config.yaml
train_examples: 26041
norm_position: "post"
parallel_block: false
conv_stem: true
eps: 1e-10
Rows from block 7, named by matrix and row number. Rows with one number belong to one neuron. Each number is 200 + 40 x the weight over its row's rms, rounded and kept within 0 to 999. All counts start at 0. After the name is the row's rms in percent of the matrix's.
# gate: MLP gate (model.blocks.7.mlp.gate.weight, 256x128), inputs 0-63
# fc1: MLP up (model.blocks.7.mlp.fc1.weight, 256x128), inputs 0-63
# fc2: MLP down (model.blocks.7.mlp.fc2.weight, 128x256, transposed), outputs 0-63
gate.180,094,230,200,207,181,166,208,257,252,211,167,165,194,229,174,218,96,228,228,236,162,240,145,259,196,263,182,200,219,280,233,263,161,243,161,296,199,169,167,165,228,215,229,198,177,205,230,225,152,200,230,166,213,247,232,231,196,188,220,197,203,265,218,222,130
gate.181,083,113,204,235,174,195,183,246,176,235,205,180,231,144,138,213,141,201,172,159,193,203,193,190,268,258,176,195,247,201,199,186,222,294,236,244,134,222,219,221,195,102,175,183,237,137,251,245,205,156,202,169,140,232,151,205,169,259,149,229,132,239,242,207,196
gate.182,099,188,182,191,183,151,160,200,247,159,249,193,267,170,111,196,120,169,181,200,181,234,240,212,183,245,151,186,249,184,165,231,233,261,167,220,191,171,192,209,202,189,242,167,148,250,251,161,207,217,182,162,205,198,196,296,172,226,148,206,211,209,136,231,202
gate.183,147,171,192,253,155,218,167,130,193,149,208,205,197,185,217,244,164,264,198,211,224,210,249,170,278,184,288,189,161,169,241,270,241,216,225,277,212,251,187,223,164,142,171,171,164,200,166,230,203,126,220,301,205,187,160,205,149,230,190,141,235,198,135,170,247
gate.184,064,134,227,213,171,204,244,242,147,205,162,197,213,171,155,199,209,110,149,158,262,160,268,236,163,211,139,157,252,186,253,196,221,193,202,214,198,157,200,210,236,177,193,206,182,148,185,232,219,244,208,172,165,213,211,163,199,224,159,237,199,267,195,179,190
gate.185,069,253,216,236,193,170,188,176,153,170,205,219,225,143,178,219,220,159,173,186,246,174,218,160,218,168,203,151,211,207,206,128,193,247,136,204,257,236,160,159,226,144,234,245,234,220,242,172,229,254,188,189,275,186,236,216,254,139,244,145,244,212,224,135,195
gate.186,108,187,214,133,242,213,273,180,218,138,267,201,155,163,227,183,242,120,195,222,202,183,163,204,266,184,236,160,166,264,193,212,196,201,212,181,224,236,170,186,151,247,166,191,144,158,258,241,166,175,240,286,241,202,224,161,246,189,275,113,273,155,188,180,254
gate.187,092,204,172,206,172,192,130,151,203,200,226,157,195,224,222,184,185,261,184,97,117,188,207,158,96,187,209,170,227,231,157,236,254,152,208,283,179,253,217,201,216,233,259,201,196,196,140,219,179,138,217,241,189,264,163,240,188,248,244,163,160,190,146,236,239
gate.188,104,163,234,255,189,225,217,250,178,169,235,233,140,151,207,192,226,155,263,130,217,180,246,141,216,254,257,152,233,184,205,267,294,177,246,168,226,246,190,224,256,201,188,202,176,240,181,193,261,188,147,210,254,149,134,201,223,215,228,255,229,231,174,87,240
gate.189,089,180,227,187,237,159,213,246,213,179,172,156,187,170,281,241,165,181,222,167,197,185,218,223,275,237,233,169,255,243,179,199,285,285,201,171,185,198,105,214,239,129,230,198,177,268,204,202,271,204,186,210,228,216,188,221,206,229,196,181,229,158,169,168,159
gate.190,079,208,264,157,224,99,233,221,239,210,209,138,207,206,183,229,130,222,160,241,232,208,240,216,117,258,225,173,190,266,213,254,292,193,159,210,282,191,177,321,261,180,214,218,180,236,193,232,205,206,232,208,233,190,198,192,178,179,178,183,211,254,132,192,175
gate.191,088,244,269,168,261,153,192,246,197,253,160,194,221,214,211,228,192,191,169,207,215,216,208,220,240,187,209,150,232,204,181,200,193,269,130,126,225,173,179,227,228,138,241,167,189,149,233,170,243,251,162,160,242,285,251,210,285,190,146,242,232,293,141,183,191
gate.192,088,256,190,211,169,236,171,215,223,191,248,185,183,238,264,223,237,209,223,208,209,159,278,72,229,231,234,186,200,134,234,183,164,215,209,145,272,254,196,160,254,171,244,213,214,240,165,197,229,217,186,208,224,103,235,191,225,144,149,203,224,218,169,158,243
gate.193,148,243,220,168,185,211,215,260,234,228,252,228,176,230,187,167,252,104,168,160,210,188,183,167,207,239,190,161,199,205,212,116,185,305,121,193,237,205,160,228,224,147,161,143,151,232,192,148,232,231,212,179,239,201,257,246,267,193,202,209,307,199,216,185,239
gate.194,094,146,192,177,160,229,241,207,230,151,275,239,126,155,242,254,198,170,258,188,173,163,171,157,164,185,313,167,219,260,140,246,203,225,182,184,212,286,144,234,208,271,187,193,186,239,248,170,267,182,212,273,223,193,159,291,197,210,199,159,213,72,156,229,216
gate.195,124,181,239,239,182,206,168,226,230,191,224,230,107,226,229,208,192,203,194,202,222,200,226,174,227,218,273,178,223,118,234,272,241,223,153,119,204,242,161,171,175,126,150,187,189,160,216,215,163,127,146,167,220,237,218,174,175,212,217,156,253,211,135,162,259
fc1.180,090,104,235,234,216,146,212,213,167,236,186,235,310,227,139,222,194,217,230,199,195,212,181,240,175,228,178,187,213,251,202,129,197,171,196,199,164,221,180,201,195,154,238,179,219,270,208,329,167,193,198,180,173,168,190,267,178,274,142,165,203,265,175,178,196
fc1.181,101,131,213,226,142,215,173,236,198,215,136,211,262,214,277,276,260,242,181,217,150,181,228,208,217,196,204,212,197,172,145,226,213,167,200,167,159,188,308,238,205,235,189,179,239,180,194,173,244,247,209,202,160,167,189,190,165,211,172,228,108,215,212,132,132
fc1.182,111,138,243,266,191,205,191,226,237,163,174,209,157,201,196,160,214,144,98,214,196,301,173,244,222,270,224,206,200,173,224,138,145,249,186,186,216,197,145,208,146,207,172,133,201,281,123,207,182,213,207,198,182,224,156,265,193,212,124,228,170,193,158,236,189
fc1.183,116,177,134,243,161,209,224,136,176,155,272,197,168,272,150,113,214,184,229,229,230,230,209,169,149,173,189,209,194,200,229,123,192,259,237,199,215,221,233,197,136,238,230,190,216,187,158,184,209,229,197,193,191,207,217,216,220,192,183,180,154,283,236,286,240
fc1.184,074,189,209,245,232,232,238,169,120,159,216,229,172,94,214,207,198,252,165,149,188,197,203,228,159,189,242,189,214,241,146,213,202,163,225,151,136,153,159,243,151,294,129,208,218,191,147,245,174,241,163,248,125,161,137,126,179,295,289,195,171,168,174,189,201
fc1.185,073,186,173,142,167,236,154,190,169,185,181,236,225,211,262,183,204,259,276,189,175,216,190,124,218,173,207,253,150,174,226,238,164,172,248,268,247,265,227,240,183,198,177,221,142,175,245,267,216,189,204,247,187,171,168,179,183,143,197,164,122,187,174,230,209
fc1.186,100,170,235,160,171,215,190,176,254,123,247,268,115,239,254,158,222,187,248,185,220,197,182,198,324,195,177,168,189,176,188,182,229,118,192,176,220,205,111,211,168,178,185,234,131,182,198,189,185,186,160,185,241,191,186,214,219,221,217,139,211,90,160,178,212
fc1.187,099,163,190,240,206,207,197,206,209,190,219,172,202,145,211,179,252,142,207,163,203,186,162,199,197,135,237,177,212,203,231,143,199,154,221,146,146,223,180,137,223,163,251,228,215,249,262,264,211,228,168,176,187,246,228,228,287,229,266,217,200,236,196,97,193
fc1.188,098,262,199,222,225,146,187,272,118,229,226,178,216,139,150,137,201,137,201,217,204,177,202,214,185,211,164,203,241,197,211,224,227,168,129,125,173,207,256,204,246,183,174,201,180,225,274,218,198,205,157,109,239,180,196,196,198,208,195,314,204,177,164,125,188
fc1.189,095,240,200,189,258,222,174,266,223,194,179,139,136,176,284,187,226,81,227,192,248,182,147,214,260,221,151,197,222,227,183,130,192,321,264,199,146,246,202,229,291,150,195,231,211,195,239,219,196,210,186,172,198,212,100,266,162,260,186,177,162,166,225,220,218
fc1.190,075,150,205,193,172,171,160,220,132,272,160,143,241,291,182,243,172,201,239,156,275,207,165,224,212,226,113,208,192,170,289,171,172,274,214,198,178,214,190,158,245,202,223,273,262,110,223,221,299,138,207,133,207,218,227,210,224,162,157,219,195,222,198,267,172
fc1.191,091,291,266,182,279,198,174,205,169,151,271,192,218,191,214,241,221,119,144,201,254,204,212,164,195,160,207,147,237,170,238,186,179,272,165,169,223,206,146,225,203,181,151,184,172,173,286,136,161,171,146,159,223,258,221,229,187,222,220,135,223,213,144,226,201
fc1.192,079,268,236,175,203,140,118,265,135,214,214,133,220,176,244,202,179,272,246,213,208,226,193,228,192,260,224,216,238,227,246,220,176,226,223,206,167,155,234,203,249,152,160,172,166,240,161,159,209,224,171,137,192,218,230,142,196,222,169,234,163,282,167,183,193
fc1.193,121,236,183,62,179,125,137,145,222,208,196,196,203,205,222,263,277,245,287,205,215,260,213,237,186,168,138,197,174,186,207,184,216,249,193,221,180,171,211,274,153,222,165,139,149,122,187,160,269,195,210,206,211,228,187,122,220,224,252,195,215,230,173,172,237
fc1.194,126,278,200,179,244,179,148,170,221,243,180,178,288,212,196,193,169,198,147,262,204,208,197,188,203,157,135,204,200,205,161,151,229,171,161,212,203,173,260,186,186,103,214,242,126,250,209,240,36,160,210,175,185,204,254,178,160,231,204,197,223,227,236,269,217
fc1.195,107,166,169,234,202,238,176,193,119,264,209,209,171,173,150,156,227,164,181,196,195,171,204,199,249,226,181,215,197,132,306,221,220,182,228,185,200,188,209,186,167,173,98,284,161,233,242,216,153,214,184,187,181,160,179,93,252,177,224,267,262,211,193,235,227
fc2.180,094,187,184,194,172,246,155,167,265,217,193,156,141,235,176,197,204,175,207,228,257,121,214,190,213,167,147,237,161,168,221,242,103,300,227,157,208,158,240,185,234,193,228,211,199,115,236,235,206,172,167,155,208,189,182,217,146,182,184,163,212,198,216,197,231
fc2.181,098,183,301,230,198,204,224,220,192,257,215,220,163,113,163,196,148,192,151,155,173,205,197,181,158,214,242,201,197,289,154,225,232,260,247,218,219,265,246,260,203,193,230,194,226,243,113,158,210,191,261,118,223,197,144,238,135,191,178,213,180,177,226,283,197
fc2.182,101,153,201,180,170,168,164,284,279,191,187,276,171,196,149,164,229,173,145,139,131,222,168,203,213,212,235,192,192,230,179,99,171,202,223,263,178,193,163,228,240,174,164,152,204,256,173,346,240,161,172,186,192,195,231,214,238,202,205,141,194,223,180,254,182
fc2.183,124,246,239,183,307,173,158,206,196,196,94,190,264,209,214,255,202,198,188,135,181,150,185,239,202,240,242,192,241,210,84,189,224,202,197,197,192,168,220,190,240,269,168,132,253,169,231,219,174,253,167,237,241,243,218,216,178,203,161,190,238,113,167,190,175
fc2.184,090,268,109,226,174,164,175,214,209,258,211,196,265,186,202,165,218,249,183,204,152,195,262,214,202,248,148,270,167,219,221,202,194,192,308,215,158,199,224,186,126,221,163,199,175,238,232,172,114,250,234,153,124,169,145,166,119,210,209,226,118,224,271,281,259
fc2.185,086,198,272,140,197,144,189,218,189,211,117,188,210,241,249,245,150,197,184,198,250,169,209,226,202,249,221,156,232,233,180,175,201,210,157,245,272,167,184,190,256,143,195,191,257,160,237,160,182,188,157,232,245,203,270,191,278,117,144,171,291,251,236,147,196
fc2.186,098,210,186,222,231,203,194,166,155,224,181,204,218,207,200,191,161,192,121,205,142,206,187,174,116,265,162,245,203,227,297,174,229,230,258,221,166,220,170,279,197,260,262,181,246,256,228,234,277,162,218,261,218,191,192,175,245,204,128,234,179,164,168,250,179
fc2.187,096,231,264,198,175,263,158,240,190,285,221,181,189,90,274,227,246,158,249,158,218,197,201,205,249,136,219,134,186,165,171,177,200,201,295,220,285,196,149,207,202,227,170,234,189,195,258,285,128,193,203,220,194,192,204,205,147,202,194,174,220,195,217,174,195
fc2.188,096,173,215,228,200,177,196,218,136,221,143,282,175,128,212,277,266,125,217,184,213,159,170,252,296,194,225,218,252,210,167,147,183,216,233,143,208,185,186,224,233,230,150,178,190,233,257,240,241,147,172,159,229,203,157,167,202,212,245,253,252,95,81,175,207
fc2.189,094,189,188,194,224,171,225,142,232,187,222,229,229,275,204,205,96,235,108,234,176,188,212,207,116,150,145,196,200,241,211,267,238,218,219,265,204,249,162,199,174,180,276,247,267,192,171,263,194,211,223,145,186,210,223,249,101,197,251,135,192,244,167,194,214
fc2.190,096,190,149,194,221,213,278,250,220,171,207,148,265,207,164,209,167,228,166,205,119,217,187,202,161,207,249,153,201,262,129,236,169,183,104,178,238,178,206,165,142,177,144,144,208,176,104,187,173,192,241,259,235,179,255,155,79,201,207,161,257,123,224,281,208
fc2.191,087,183,274,170,246,163,196,235,242,187,163,246,202,202,196,213,156,225,187,150,193,202,208,211,209,208,252,246,211,173,182,133,158,156,204,238,198,155,189,159,261,173,243,160,172,217,174,207,230,187,183,167,249,215,139,183,219,220,191,268,227,176,190,156,203
fc2.192,088,161,244,197,156,280,216,111,249,234,144,216,232,226,208,214,148,177,221,154,201,206,187,177,185,141,167,205,201,278,175,166,206,246,109,168,179,251,208,231,154,199,181,230,229,198,216,283,227,178,188,283,206,197,242,270,153,208,146,139,194,204,268,229,224
fc2.193,119,220,211,71,207,138,194,163,245,181,221,174,216,189,248,223,257,223,252,223,222,241,209,252,155,227,138,185,181,179,239,189,218,242,182,241,175,180,220,257,159,209,141,111,153,151,242,127,241,195,210,212,222,226,239,159,227,191,198,184,203,223,128,157,225
fc2.194,110,141,215,160,182,250,184,187,186,159,218,175,164,116,209,174,256,114,208,200,170,177,200,232,241,150,264,177,164,193,254,203,245,315,194,199,216,251,191,259,112,201,121,191,210,163,273,204,222,221,173,167,192,148,134,221,179,187,194,185,200,154,243,195,222
fc2.195,108,260,224,225,196,171,189,139,274,224,189,198,215,262,268,283,97,238,207,238,252,199,201,224,158,138,194,231,213,208,156,194,125,225,184,142,169,247,153,237,245,256,265,147,245,198,171,187,233,206,173,159,212,260,203,242,160,186,211,165,233,213,198,225,201